Weights of a small segmentation model.
Model: 48-pixel images, norm batchnorm, widths [64, 128, 192, 256].
Training: 10500 steps, batches of 256.
Data: trained on larger renderings of crowded toy scenes, 22605 training examples.
Rows from block 16, named by matrix and row number. Each number is 500 + 50 x the weight over its row's rms, rounded and kept within 0 to 999. All counts start at 0. Numbers have three digits each. After the name is the row's rms in percent of the matrix's.
# conv: 3x3 conv (model.decb.1.2.conv.weight, 128x128x3x3), inputs 77-87, a 3x3 kernel for each
conv.0 153:549552551511498641597500612591501534514546502572523507496484499508493498502500502600505538543644577579522602497502494498500500490500419496510501499488486496499507506465503497498498503500499523510498486557501501489503470496428480479472500500499500504426508501500498500497498506499501456517496490502
conv.1 075:508499502506428892717506580509498569500502504616460625502493524433503425430371499506547539614500493527585502467464497499514497546494567498480565486484492500495499481503496497500484506496495499560474493657497499516497496506490492502493491496488506500405512500502574503501535493577472413443502496496
conv.2 088:514505506503497547520489506503526496488595581513504546507500504505493501501504498500519507499523532499482457489501504504498505505474482499503499501505489502500500534499450510504503492499487507503496416562432546527605471455500494488497512499496662529497552503517503473508507500504506489499495460501
conv.3 099:579652501534576495574493503502533878502490499508593495493506487530498458505507502500501509499499517523499507496451494462497492497503497502533500505656495500488484557500314510495501493502505492501501499550522501500499496508496500501498504498479580502505500500500515490513488500549491499503553498480
conv.4 124:654533513499508502503616618669530538571496572503505506500484432497486496506503495522629649550503500517440546499497499495494496483485503458495478492444501503500496501507499500501499551487507487560470493570518504489500439462511501457499502501499503499490502499501509502503501500489508478466500447505
conv.5 103:498511511503503500517562540617500567505511504517585571509496500482500487493487479556514571499498500641584639498511506498473500491502490499499517506495501502508498493501504501552493418492531513502519506490501482504503499495508499497502443496467500498576532502594502501463550504508496492501505516521
conv.6 066:506502516515490469584548533514819516567502539515494538500510502513491440489494493500486503520504497586498505457497495505497487501504505503578527500525455505506501379444529512503506495497517501402500447447491486494503502488532498515503492504492507489503502500486521499507496530488509522508544498559
conv.7 099:641499536539502501489498531640501518537500545500505498495498495501500488463488448505505539497498474620526575505500498479496500455501513500454502500513501475499542501505492503497500489484498495534503502496505517503500498513501497503489501476502495501512570499502512499509517504499507500512498494510
conv.8 129:500509561558497507517533518500508502506503502502501652503486499516590449500473493532497507568503500510496719500501501474460505501498494498500487495504483500498502504498496500499481499499498497498493478499515502500496446497503498492504499501517508500506501500499517501497501497498494512498502504474
conv.9 093:579564667501520563507372496656498511527548499536547516499502504498499483496461494502518614502495467499543497502500499502499497489496506503476499495508504519514448504503523377386479536505498505502505506499496502441503488504498463490506506495499503497508506501541512501486495498510474505482497504501
conv.10 070:493502532498497525572497492521494839496504503579620520498492513500499427507496505543508529498575509507559546527447503473531501497549512497515500500534498505471478503488507503497513439498500500540561523461480537491562503527510492510472498443420504500510498500480505500505535490517507500502513400484
conv.11 053:500490508404389526545676518462558488491503517491503513499501502511551486532497516520491501504493530351599472511481506496502525499429520500504472464497494496505501513477526468504413498517502503285464340255368513499520482494502502487497500505503860497512495503431505493545550503509505518538484477506
conv.12 106:620500501502499494502502504730501573492578499500522502504454525497501500499478497502329486502710502524501521500493499517502499507494498506522500497499502482464503501501501496496500526504510504495501525508500486538507498506504492506500504494505502500500500501495499498540498508497501490502502478500
conv.13 115:499533498505522594571450494498496516497548567501474479501503496469511502500506507497497511482501609527512714502504501492506501500508492468513500502489543488500500505501488500503491547504536517499500509499496515442526443499500503501515514506501509500498507500556570451612493508499436493454428503509
conv.14 111:503495506496506539685540620516495499546520502500531536499499498495501506487515496502508507549499491499514499485500499490484511509509493508495501500400497498502491523476507499498496500501505493488500507503496504510499501501500492503499504497501497500581497501506497503511507496521501502480515492504
conv.15 134:540498495705464503514547497511491519566502504517499545494508499472465494490500493515499502500505500693545522495495501508493499500527490526501499498500499498492500498472506501497500498500498504502500502496488492501515487502510446502507464499499497498609540491501502506504501501502493500502469451501
conv.16 083:535472497500497535498505505501561500471873622515499531517501495500508510498481499522729635499476646494499502491496504500379477507469484470418502504496492490498501483501498500501524495521442477433499567473454481534498443472328503497461533495501749500500555500498528495506501485492501503602489474559
conv.17 119:501487527506508504511500492529530506509523499517744560504500493497498489495485490514521518507502499517751529503506501453500490500501474498462484500495508515543515498507505399499499499501491496555507514500500503588500496500499511500499447409500499505493500498477502501522497500501492497498500501497
conv.18 118:507549758502494855580508737533514522499499523499501503505487483506489479498503493575497655611499534550515556479499503539514501505498533501501503458500492500504499431500494498506491499503505501502500500495502507500519462457503496504499527507500497498502500500505519499512499501502506501497423494500
conv.19 142:657495537585502525561503514515499610506511508516511574500502500495431500499499500596510500499500502502514526450498502482495501498493499490517495485529492500498500466498500493506500501499500499506501497476499483500504483502486501493502498500501489684501500498500494501501472498500503488502509497500
conv.20 117:501500492499483510488566635990853503485502500524499509497498498500499501502489507500499573498542503603488504493504519494482496499498508533505495496499498498502491429500508502505492515500513503501568483508470446500508501499514492498501483501532497500780502501498502499518506502502547501466512509458
conv.21 080:505511519491503619583431535519497490496504517495497499488514494504480472494504490500493502504547493504485513493503520485493530502501505481524520472499505487408511505499506455482515520554484498526506500464501537492501527514504464489510508484507509500498518500479511503542504506508556509516499436498
conv.22 082:514513500522506501503497497579502751494540528493501496528501500441517608413494504500500499500498609500481510480501493511500487425465503501503500505494494497497501419447488500502505502498490508492500476317477526427504498500499499497513496471520500490497510500500500500525500499499510498493498507528
conv.23 105:513696788491515473644500498500397505503502503537503513460462487499500494500496506547501577515494505515522523501501505497511546499443499513500486499503480495484504640549547495503575499510475500445502504438502498497494508496502497501499499508500503489505506502470501500600500499500503624554485501498
conv.24 082:491497544505497500500556560516495506502551607519506502452510497494493490466504494669504501503547488563506498596497497497491518494497499502502499503506508497443519495496514515504499494496505450501504454490589482476446496487501496501496499501517502497503513500407499499615482504503499554464504364456
conv.25 073:499543512514580999526500528499505549504517718548500493524494496657515496595490498500512501509494510426710664497497501473507491529512492474503497497576496497493490507480501498498496499500504527501518499589524514503531454474499475500494488503492499514508502500497519503534503500499514504505477497540
conv.26 114:509519584500503527728600487538445512499503602501547557496496482498520506479500509528572549514498578647548500500500514356464501570496504477498498479501495479497494497497503503524497498501493561558502485453501492507590463483486500488496500413487499502543502498502499503499506494492494500500501498544
conv.27 127:534506498501525503510486561502514570512511495501506557522487503489497502504482496503498573510512499525501535491498499509505501538509497487502504504500500502499481483496498504505500500497500501500503497498501500501499499503519501458503479495494707457503694502500720503501505539491518487501490499508
conv.28 078:525501499514865494485560491576485589500469518534500501466502504484448617497474509516495553490500477448517514493473504515519497482503495506490460493446476500472501524509352499501497509472450500494502627494457495506492495499409506490412502518487498512493510500497505498496500500496496491501399504596
conv.29 080:500502525500507552594594362501501572501512497515482654498504504497479489479494477548505528504491486497433492496476509500505499501535503499500500498501495500521503479474505501514504491475513501507497503468500500504497506499495483505486499451443498516466503500497501491506500500498493497492507503654
conv.30 100:517500501500496482513547514558500550629499502499498507514499501498500505500434485680999971501490490482535591524548496550507511441477503499503502511491498498499501500497498498515485497496503488468502497501501568543503466470490500503489505503501501499483500499504505500499521515527487502504490504496
conv.31 101:510527643500497486499499497618515592505500663632600500494505491502440500492487502505500558499670499495547598488502508497503494486487479504498498471502505494542499545501500484509475495561591528500502498478499499452501498487506488500498486476501500491512495502551502500496498500499500504503500495504
conv.32 089:685497590648392594714506496502652877507474642501701782499495519502501503499495498529518497509501499656528504507499500507441495490499522501512503501511436494496500498479488496497434500494583493503511518504492504461504488498498495506481484482498502502467703500500508492509501499504495518547402517575
conv.33 112:568501693498498503498528522728524569513500500525500506490498495499495501493502485565498535518530653505591606460505504513525470477430528504543503495458498500480497500499487498499500495497501494500504486355439510456500490487496486486494503487500650497547581499534500507516484501503500499500500486379
conv.34 176:502511608500501508505514521583513545507503513548514575501452504501520486500497502504533561500519527545501504500487500501503503495493505499507491502501504458499517500497492501497491500504464499510588499519501500496503495501493498501489465544498500503666500500501500497673500481505500487502501477501
conv.35 098:640534512511486480551497497500497491646531502617498514474504519500492488519496504510500589500502501490497571437497498512526508483499498516500516509506501480498495504536486499502498498498480500501498501500548508486478500502532502500504502491497499500574501500502501507632474501489499603512478499503
conv.36 070:502490491570493516503470499543601817513522505579497499568551576509508497497506567499488500499615502501502500495499531491492502497486492521502505530509504499497494501491483496488481499487520492499526500503502522538494475492500469495465492490500525484512499500502491503632502499486495505495542506498
conv.37 068:506497500532557501622480492497488489500503337548496493505515522499500503506485488515832492495502352497509512501502474507498482536497506501500546501506509497501504493503501499531632498500592490526500504554491573627498501498474494493499490500471578520483531492511477496518498496508464423497500414498
conv.38 162:501503825477525542522675602557520532563499499553514503479502502485500498538498500503500500513500502528531500509500500503501519505504500499487498502505498500500498456434501499580501496502483500495500505505499478456499480488482495495448499505495583480418505501499541500539502500508501499504504497519
conv.39 093:540502532557499505493310535500501516607499496497673614503498503495500482491484480550523508499518513505369507554515508530502499501493514500459497498499498500497480501512497501495485494497502501490505500446500464390501452506498492501476499501503500503498499500499500502500505502501494503504499533492
conv.40 076:515542368514653509544492530496497548341499502498509491497499499494494504498507500520407515600500513500499499537499496441494503464504528492434499495454496488497499492388431499500493552501500494513500499486488501458500508498476512455492510494511499510499504498479482307501487544506543586491525510483
conv.41 124:495547516501502499502479498640516537547598500604500502505488503504486498500501495500502510501501498495500937476521499622501500549433502496512503498503486494500500500505496501492499504475487497491511499529495498498489470458512444467499404474480503496506501500426544503500526498505496501539502450502
conv.42 127:814586636516496390584680651505504564505493586503525561505489498501500474478502530557500500518506506506511497508497497490467510487495499505501489502534498499500503495499490499485503502504498504498513505500502499493466420496499483499510487500501502502716498495505510497661500499500486514524482498506
conv.43 085:502505507496505500500530493659501504568504485602505501490499513508455475503483495515555501505499546499787764501492503505475502577505497507502506506504499498496499531562501493499500501501503501491499502494510500587532505514491534492497398420504499625513506500500448501489488505547468538504470520494
conv.44 084:512404504510575570524409714545503560537497533477509500468486509518496507504487500664508655540498687493495594447507469497573506479505484496502451485437506500495493514498507527501500472493501498492496503503494478490493499537488499497501490493500537500497500500517513503638492500496457552502537503503
conv.45 069:511500495488504501507479450540502631508507498530502755499499510552578654515500501499500499506498505637448490492501505503506468589428507509523500499507499496493495513493493480480499526499496501553500476574504502524562480500512485495492497498515523497487504502526509496384473499499489501496507603535
conv.46 131:551520603500504610518499478574500558502506520556501645500501494499468504500466517511542500502500486498521531500491501503498515500479617494502481499492500500501495519502504500500497500500491500499516500483504500425498495490508500497500499502486500497517500500501500501489499500500511495499502498590
conv.47 078:525514509500508498500456491504500666510510504486475499500490496487501504516500513506510513508547497507913553497504491586496500506483505483514501478508500504499502497501574495502497524499505508465504505425495491337493453499502494500495492494511526510486497498512500500489504496498500502505504524511
conv.48 063:502500500501477498502594434493495500513496496761506502523478521501498488469523496494495497575562507486653492482500483565498492506447498517505492458442501519502497489486456546550500510522507499490464493514496615503498509487482458499503489494482634462503500500504502501500530480498484501473528574543
conv.49 085:552507509499500497497505497500503617500500492498500509505500502500492481496499499500502499500571497523999999504502513502508487506495493501512516479496474501503501500497515498501487500502490531494492528429509497439475514502511497504501475488496497501607505497501510474499496503501511491494501503493
conv.50 075:514512500659387456484529499502499503501501691534823530499487492507501494495496494514504500600496498515500493462498499499496500513482512502529502499486503499493502460518501524499494514507503495498506501503494481521500507497501503501497487502502999499420499500498502498501499495501510509500509521495
conv.51 107:500498501509508506566507512834499506561528501563526504501502500499486488516551496501497520599502500541517498521471505488495507529495495495499501538497498502498496470503501481452494497500506507508496505492501427407494502497507511475500492494503496396618500503496548499500501500537496504500504499499
conv.52 108:676552504506517500530509508568507581532502505546500505495510500501499500488524495512480514590512499516656497492405509589484498509495497500503498491503480520498504500487503494500496505501497506502540501495510502498499502493531421490496500505499541635490489500491502503494498501498501500559498448501
conv.53 101:549532542413826524509470588501607505509499492666815633497496493499500496449454498549547713509532500501488501497500502504461496498497535499499500497500494502499494487502498440455497500497498503502525500502501501500446498500502482501498401499461501507498520497502535489542502501512498495500498504496
conv.54 086:499498496518501511499562511579499500524502500503498558497501500486503500501501500641504516641517516500449483499505494466490496496406527501553473499451505510522499500496494500509471492504488524508500536499502495509492404494496493500501502498499503502474496483546506502498495500501503500488480457393
conv.55 122:502500581519499500500493581519500526498499597534619499469524512503501489477525496498500504509494489560501537484497502498512493519500500498503501509468499507532400518548499500504502499495551499502499508500501516491500460500497533501500522525509500472506501499496528501502498498483541506516500482503
conv.56 132:532516774499509550539490545539552660597504509514543660480499495463491498492497499502518513523505520533498514501498500493497489501498505497506495501483553498498497498491496494502486493503499500491493495514489427532500492499497502492500469502498494506526501436506611481578518536500502557457499498501
conv.57 071:627501503504496383493508485775496499530505510499500509497502513498498502499500482556501503503502523525549485502479506499505491498505515505498537522512504499520496501508499481507499501500500504462542545510494490573522501501496489496481481498500618502571500497506493500568504499512494475577499502518
conv.58 125:637505533516497507497495535512523498499499505546600576505509501506483494499500503527500505501505509546500626502487530474499500499481506501502494504499485497499501495489498455500464514500501498499525500463504497423470495502502501496496496474501499502500498500500519499502503500500514503500500503497
conv.59 090:494513526506493499506555520751813579508501500575496514501487490501491488530508498504547528503476509560497500476502501472505503501510499504508487521484488495504498488421510497501500508500501504487500513462499512475570496491519499501504502515472434493548499500519499524521500499494501579502499522484
conv.60 103:570505623501598506502500490663515581499499490554504497494500525500500501503495503561505503576470515508499501484501500497466477472502503499503500498499502496498484549486500493493495500504502501468499500483498499426489499499502497500462499450493500500491541500503500498513500500500501494500498498499
conv.61 083:496461492510481504502506491500499520502500503486493496498520516502500489491502500502493547503503481554490482499507501472496500437490504488501493509484504498515487486526596505495506469504497522502499491421508502497519520513532495491509487495496484483546500504413501498490498499501502507547499541467
conv.62 093:561641530508478495495472533748573629497494512550460519500493512508500498499495499520499508506541500499531695497501507493459495504500501500500501498500512500504499501505488467500500501496500553527503497506496510534499468489501532517505494505474494504579499502498499500520499476384504502480500496497
conv.63 036:501500487572499510494501498510506517448502477516498514500472494467490499455500470495495512501500529471496506500551495519513510495459501506498497463439502493546497459506494498494483499491501481533492499523499514491419457488451497509508501484499681494699500518501946499503678529492536482501503516502
conv.64 085:578512683508392562498514480507567545500492499501507787508527501453516495498498503505569564496494553628492562502493501544508498501533468498506499504505483498500501493507466500494497519517498511504498484456498508481500501544500494464545500496492496507472520492499500501471500504501464547461496537503
conv.65 075:540500518503497649500601631521499570570498570509533500499501496500492498488486508515519497510506493672829645509507514348500492423499483509506497508488503500504477502501505500490500561500506606502501497498500500476507494499494496502496491501500517500496501495514501515501499498506499505479472556513
conv.66 072:505497506502499546500499479503497543641500498496545525484488510484487500510521499501501557500498500581498508543499498541509503497462456501460494506503481500501507509520486501524551532496512489499517516494519486501492481499501513501492502501499535499620517501499516439493493548501480614594515501510
conv.67 098:500503501500498497650606531585497548572495519564501512545498556493502495499490493556518501517506500505565499496496498503443508500429511398504501500500490497502491479529498497498522503521480500498500482506500499504548488499430504450488498500500515501503520500504551497497500493495481494517502466488
conv.68 083:520500506502501499540500501545500548502496538500502494501499485503498500513435492498505584495521729506502629504498498491503513500501509502490508480499498498502502500483501510486496491500502496509494500487504500478497479501510495502499460478503549467496490501665530500512500497499535437498513558311
conv.69 127:520510567505482501518502651512500634523500536519500517501502501503496493525542400502502584504500530502502545496500503490494500487512501482505502489502498500496496494541500486485500500516499506504498498497489487496507456495500454495533506513504500497582500504495577497532496498509503500426445544495
conv.70 118:534499674497512573568533495532498503540503501549512514502500536443487483500501509502498501574629498496789491499496580459497506496502504552497505490478500497502498494506485489496501476498488498500497494501502505570493463497499369496507249485432501485500501501498499501565503539501495498503503502523
conv.71 108:502682611503629499530568505703497557559501515576512508502495505470504500486507499500508566507634560636512512442499505458499500490497502502504497488503496502491492421501499500498506504499518504514509483520499519494503467507501489502518501500499500494502501501500499503506529499512501439505509443493
conv.72 098:537579640495505546653496508521538500496500505506585499541489501500500479500466501502509539492503502533501522503445499434500516535500512505503499503478491501496460500498549512493501514503497502503489496500507497502511494496480500498498478500490514518569383489597495474504503592502502517523501509499
conv.73 078:508589502496504464524502498616508509758517499404497501455495501499502484504500535539500517501499518503493474495497500499499515497499497540511496500500504431477498385497497501497500497523499501496507448410514513462493484452510488491506508499500504502489688500501500496579518494502500389495498461394
conv.74 099:539501552500507535500494500499501500522506543499499498445503479499477524563511597599514499499501523500734584499499514517499498528469479506494500485498493499499495475488504494485501467509500501500500502506501432399444502500511480499508499497502504494710500500499500499503496500502501500511499501556
conv.75 091:541497524509497478506574500504637690583500601572491509498501497502475501507504500500599560541491501499655515477492503494510505547461498474543500513508496498498501446497487499504464506495502499499493512572506470570481494485489497503503503484506717506489501499493499504529500498545501500499500507494
conv.76 085:786531497506460509494539480619435507617489501577507478497499503496497493499506492491529499542521500511589594507507459461499505500496501501454501511476500499489503514500501497561475391517502506505499506505505501446521473504513494499515501488515595490508368497424425502376507505503467496498506600503
conv.77 097:500518585505499543497511485502491502615496579519593522500500503502494499484501499500501499500543564498577545506511499498503499548468498497496502501495511496500511501488498500500508500404500498507508501505504515524515508506499472505499504494478539499498468549467499496490502499498512501502497481486
conv.78 083:502498514421500573574496488584525503578595499498496509497529451643599511472506448508495501491497621499420585564499504481501492517499501490494503500497496501491471489499500500500503504499501517504504495516495514502493494454507499502483500509521500504722517499504501494553497502526500503500422604500
conv.79 085:547497500498507651498501496504507662686501497504457501499408501486500517503500504532509508496496500496509498449500500514505501500497510485498502480504490477498509495509475498520485499501486497487525508503510498505491482486495495493502501464500506501494504500518504492525542501500497435503493633497
conv.80 118:502501504502500504504677716501505501510501502503527656499498500481495501491499498899787628599378491585458513502495502500458500472502500470496522505492499493500490495501504503440500494521499501495520500467497513493527419483496439500501504519499500491580504501505500510465501501491500470503492512498
conv.81 109:500506546476501603490506498537510498497503504500527505500498500500500507443499503502559512501500497503498663497494501501490514500500504497507558499458502503501469488472622494537497500498481501507503499501499497500498493493504487490460500497509511501503500500505500499543501501506493510502449578528
conv.82 099:504511702513502577549500709500498531502500693729549513501499484498501485461488504499505553508502563456493559501487475455501499500454500510518507506506530500473500582488487542498437473501493495501490482511498498501497467493502494502500500505499462502486499500490508499610499499500499502458616505488
conv.83 107:503494609500500500500606560571512533495512511529489516508495499501502489504501499505500502501504491508285511520498493508500502491498517495504503509488486451500500503496505497504500517497512504499500488461516509499526472490493474499499494506512684497481498501524527494503498500523466502496478489495
conv.84 098:499499497502500499540551649515616493502517500502505662541654483508493507499498485505501503561491495681512530510501501495487499500490480499503500495498497503501497496511506507501492499497501491341457524469500463504523483496468501497493506502504516502498500500500500496528497499495496547548498501500
conv.85 080:507516494530496499501555523501497689503497744500648777541495503523497499500508491503642723500506502501498451490489498490463485487531503492499501469513501501582459501501496502507473503488482518501536499498497502553493529506505503495454497485499649498490623499491512464500500500507505500498506449506
conv.86 119:523628601518508501719482548550561575515498502569500644450503500499498500490500501499513509604507500679500502511442496503499498501494500513503500525500493498503521497499498500497504490492522512502498518499502584500500465452499490500483497496477494564739502496496499501510504482500471506500485499502
conv.87 109:506528502544492557536520500513503529500531503525549519447500494499498459495500455525505512501500606537500499501488492392497504503499547500544503493503490502430500485554478501505469510496514514500501501492498502435503503483500499497498506494502571508500500501500503504499522502501503476430499512544
conv.88 111:500500504592491508541485517517494550504501499503499501498500496510494505498503484531501566459524527550498463471500508495629477461497497559586420466498500506501502512406494499500491502524501500501501501491476552488498515501497502455493502502539647500499512500452515491508500499508499502499502501490
conv.89 065:508520501506641460509505803495498575494502569506498503492476482505516505494498529617603655499704568536412322504502564592514514496497507511501499496501505483496487489501489499500474499496500527529500506605514513532449506495497503480500467474489499516511560504462519487569508489512477380498497377503
conv.90 106:520500495563499499499503499502504534501512505500626485502500490501500501492446507507525605501494500500500497467478493581481503532488504510498509508515492496499499517501499493492490500488499499500510502466504501498505499507499492501501464476491497494502500500578682495449484508504511501517501509499
conv.91 147:562499500502517504522520706501525573509497510501538563496499501501487500499578493612536614584540500522502538513511506501488500504476504476493483505487501491500497503500502492498522499497500496500469498516502499501499485414494505500495493500501503514566504496565503466498497494500500499500499501496
conv.92 052:503504533538443485506493525493558526465497486504502525501678496560499502500391421497505506490498493494506520522488514497469535497498500498494510475418494499569525509500480569501496506510496493554509492501511487503519429496492499472503506509521503493578499512426498486515549495511501495520503502494
conv.93 074:498499502499508502536518480561621494512501500500494504506501501489514481536539504500509639613499546539510519503588488497500496435496535501505479498502500467501493490503489472471447508499493495517508497497502510472505427520497494499473492496493489510488550500505500500493516502503490494489494493493
conv.94 093:527505524506491563495490509605477530514588521511520597517450501501493476475501503522500497547692511587652776497502513533520481503485491505538497500497468505493504497499577502487491461500503533501608509499487512491514490502498500500499494502501503500612502500500499495503512500503493540500501427502
conv.95 138:500542637514515596447500546501542638502501660587552499518501501496513458508497451508505544510529503505512510494502477487499500507476500501500498503500528492490504457496404510503512535490493501499501497503497499512491421502452492498445500501500670474466500500500502501497501500499499500499496495511
conv.96 095:501499520496500524493544429506498500511502664500476697495501503501503500493511573501519500604490490451501501500502496503497476493502500496471499525502501490553507511505516498440606517466501501501515498503500499463366500503478498498490499488485624499501563502478502492500498501496490497504501500552
conv.97 074:498505501500496499595496502500502498506498508499576496499502498492509500488490502505531490494488525500848521526501483502498486507493505501508511499500501503503489507495494454494529400501584546502500503491509486495484537503507482471470433422495791550573500501517500500349506508499501505497498504548
conv.98 089:498505520502513469492581517519500501498535511638494507516506479576498494527464474499497514665500531595501502505503502478489505508513582468277533495499486500588503493493507526500495496506494501499504517468508503499507510440501499482511499499574613501508573501492658505508500499502506499495500548487
conv.99 074:561556504499458448499665509505505521684529553485459618500502507429492500500510481499495527514515610508639501505492500492498512504517480509504496646500406494501478638522443563470292507500491499502506501344499506498505489480493482501496498502502493498509504500497497502515504500493497542520478609507
conv.100 107:494514499582497452504589609780500721512503597498497498511490541535505506500502509509494498624483557632499641501498511497500521540488503499617534472460505483498504496499502494501496496553494497519538494527500499505501502473494477494479514529509577500492500500560505521503500485498500450434499500503
conv.101 086:516500582503514505516497518502505597499517511504566504486503490477491497482441459523495502545494500495524500472512499545491503497483519500493496508504491525495500497499498464502503495500496499500499465464502491474478480478523495496496485501497500497519505501486499500604501497501471525470498599500
conv.102 119:560518621513512496496779656500498555497502522597499896525501501497501492487503491499498478494523506555498698498495489517504505478511499487429485504470503485502502513497476490496494501483497500483500544491502513501520446469501500478500505500507515499493500499502502498486500507514499426497514464482
conv.103 131:566705504500500556503504515501524562501500784503504522500500501543509404498500501501507530499500506503472500499459495442492473487500489511550504500503500497502491478498576499501500501501500489495523506466578416465493504495408502483502501471496514470500501500498520508490502498524494506488501503496
conv.104 089:511651613409535650502748549885554811504534502502600521501503506485498499501507508503496499493527502507513521496482506510446482487501502497542495469500513506470452510500449492495513458504509484498500520497489498525499499508500501477482505476484449490494509500288470493499498504518499504516499504550
conv.105 073:503501499400485501551532493498505502499499499500498496512505484511499507495493454509500500498502487490499502504507498542506477500486514506497502497528500477492571505543507488520497325502499458500464502502499393506493503499508497504524516502525999500500606501498561500501498507483496495526522508530
conv.106 141:613501574500508490493554553516501529503625579515656506485502481491504517500496489671499542532527545535506537505503499499503504490508499478445493515499498499498493487496462468477484499542514520497507486495504502500505498495499473488497500500519643502591587505483677529503499476511503514500498500498
conv.107 059:524500501510495501461520612515490501501496500531526498663462500591473500506498497506500509500499498506503758531462495506531496525458507502503470511497491499527484498500500500499524499497563490503470505500499487519500491505507466512520496396490506501513479503492501499864643512468619489496492500500
conv.108 082:502518647503488499538482510534502515494504537620524539498491501447495489497510512550468498496522610592508503612512496505496510500500486451493505485461500487526499503510508499525547513500563507497510500477532505514442424433500487484504501508498579501574493498485501520504501501505427554498503605488
conv.109 107:512503495498496501501507500547481593697428510503500568500502479498513489458491499499599500499500574553508605500490503486498502504459509478504498490521501503497500477499504507507499508499498502501502502451518491501468484447399493501433499501472500450528507506488508492557500500501494504505475500486
conv.110 073:702503520517498528498595496513496516519500505510527488498422503494496494456594544500507771465495500503510534517503530486507498495496504487508500500462495506501501513502524503508456471508532595444491501497507512500569497488511504480502508490502522499794607500411501502492507497499502476497493506526
conv.111 116:506508504505499587530500501556503505545510499681829645507500497485502500499439495501501498500502501567494634503496504508501495514500506456495496487481500492496498451500482495500492496504495496500524496503498502478515451429502478482494496491514584498670501499501500458545501505495502494499500544499
conv.112 089:517503578490303456511664433506475542491536496500510501500499493516509519527464504591501503457533542560480448500505479484566468498527502474476515429321490500456535497456494508493447498508495510486510526486516493501498497485527501515513515478511558497505484500374500478501512495500507458464500493497
conv.113 084:512504504500501504496491383522508537484658393593508577505509498500491472513500463506532544526498501652399504543504504482445498398505531493506502541500504500527492504491497478530490497500597504503507498495497498596507495499500487486486493503490510501513507501497500500499500498498500510503508495536
conv.114 089:685502570523496518508499504612497503556499499482509500507503500500483498461505484514507518508481504506352512538501491519505491511506496501510498503500491499476502496500482511495493501494497495522518580683430497466340443507500416465506487499524502494518500502503503497506500500498505431496496496497
conv.115 088:538502513498501502563429499500519523498500500611503501501499477531500451538538489503513535498523501415500649486525501474474538474487498481499505505496485503494500496497501534503526367497550501500500499500494398455511476502514508488500490503502494503697544496511500497501504494504491501498501526491
conv.116 067:504499589498500552467510497591494542498496542491525497519509492502498498394500504514505529492486498439500501516500499533500504518473507523519485675502497461437501497513495502496488528499525511503501498500484405230493492515499456503503454414506499501497520500576500494501514566500504415502500505502
conv.117 131:511617526503503602509564508589507522799503510590501542497500491500500501497488505655501499522498506465500564479490501446497501503490501551499502549500501500496498518498459488494401504503491500500500538501502504487498483499459451494498504501497498500505500498498500500549500500500500470410501498491
conv.118 093:505530613487566488362518494500540509508499495533511615517498508499494439494507476549491500335518504568503503490509503497477495506495523454501518502570513496503502500526540455558523498501499503509501505488509488543495498478448505494497501508504548496431501501501507501508498504498450494583468486561
conv.119 018:500500500500500500500500500500500500500500500500500500500500500500500500500500500500500500500500500500500500500500500500500500500500500500500500500500500500500500500500500500500500500500500500500500500500500500500500000500500500500500500500500500500500500500500500500559881500500500500500500500500
conv.120 041:500500500500500500500500500500500500500500500500500508500500500500500500500500500500500500500500500500500500500500500500500500500500500500500500500498500500500500500500500500500500500500500500500500500500500500500500500394500426500500500500500502500500500500500725500500500500500500500500500500500
conv.121 095:496501499500505501494521867503572622505500500526503497501502493498500500504507501969706999588451510464469503483503494494462499418496496498506501506494497499503474503499499510505496501491500501527507500569512495489503500466503510497504496499501501461517500498505493505503473501501500501493499576504
conv.122 089:546676497500494524536414489498503575502457513503499547497503535488480502499513501474500611526521497522465497505545498490496368493513509473536503348502501496495518494504550500385500532508484499506502523501507491484494511500497501513499503498509630503279534496501492491392505498505497496499520416534
conv.123 090:645500547511535591604535500523536538498500511507533499503526502505500500490508499564499510513501523492504496501503516608476487476496490517496471492509496502495503496490506473589486509502501502500498546518500500501492467476496499476484505496502498407624617502495502514520522502501433547506484510622
conv.124 092:496501494499500516505542625495504505513506500622497501499494493503550563501517466495535547548502542512492555505499526502495496465498499511498508503430416480499500500496500475497504498501510452563524503485566504430484500498499499500502497498522507491532501500494504504506501494499480508506501508505
conv.125 090:497576823499503484494499622501507479532522499524487537497501497495500500497508484579497479507596655503548798500503505528504464513492502501501485503546509511500499496520522507501490500497498519508568508479503516512498462487477485502501516512499500461650483505480523519495495498501508502502495448466
conv.126 110:507488524626498518493519549502505541500520716535495494504531493500507502485536503506602506521499614496493501501506485407501494494449491491500504484499498490488501512508499495504503617499497485501516508501499491502479500356295452501387497503483500451581495500501507498502515528479515507505491498496
conv.127 159:546562585500625512503495655520556553505501516547499692500500499502489483514496493502515504550503541582501536493499490500501500497495499495574496492503504495486501471488478499492492507503472500503502514502502506460501450497497491468503503496496539499525503499514488497493500477505499519500499500500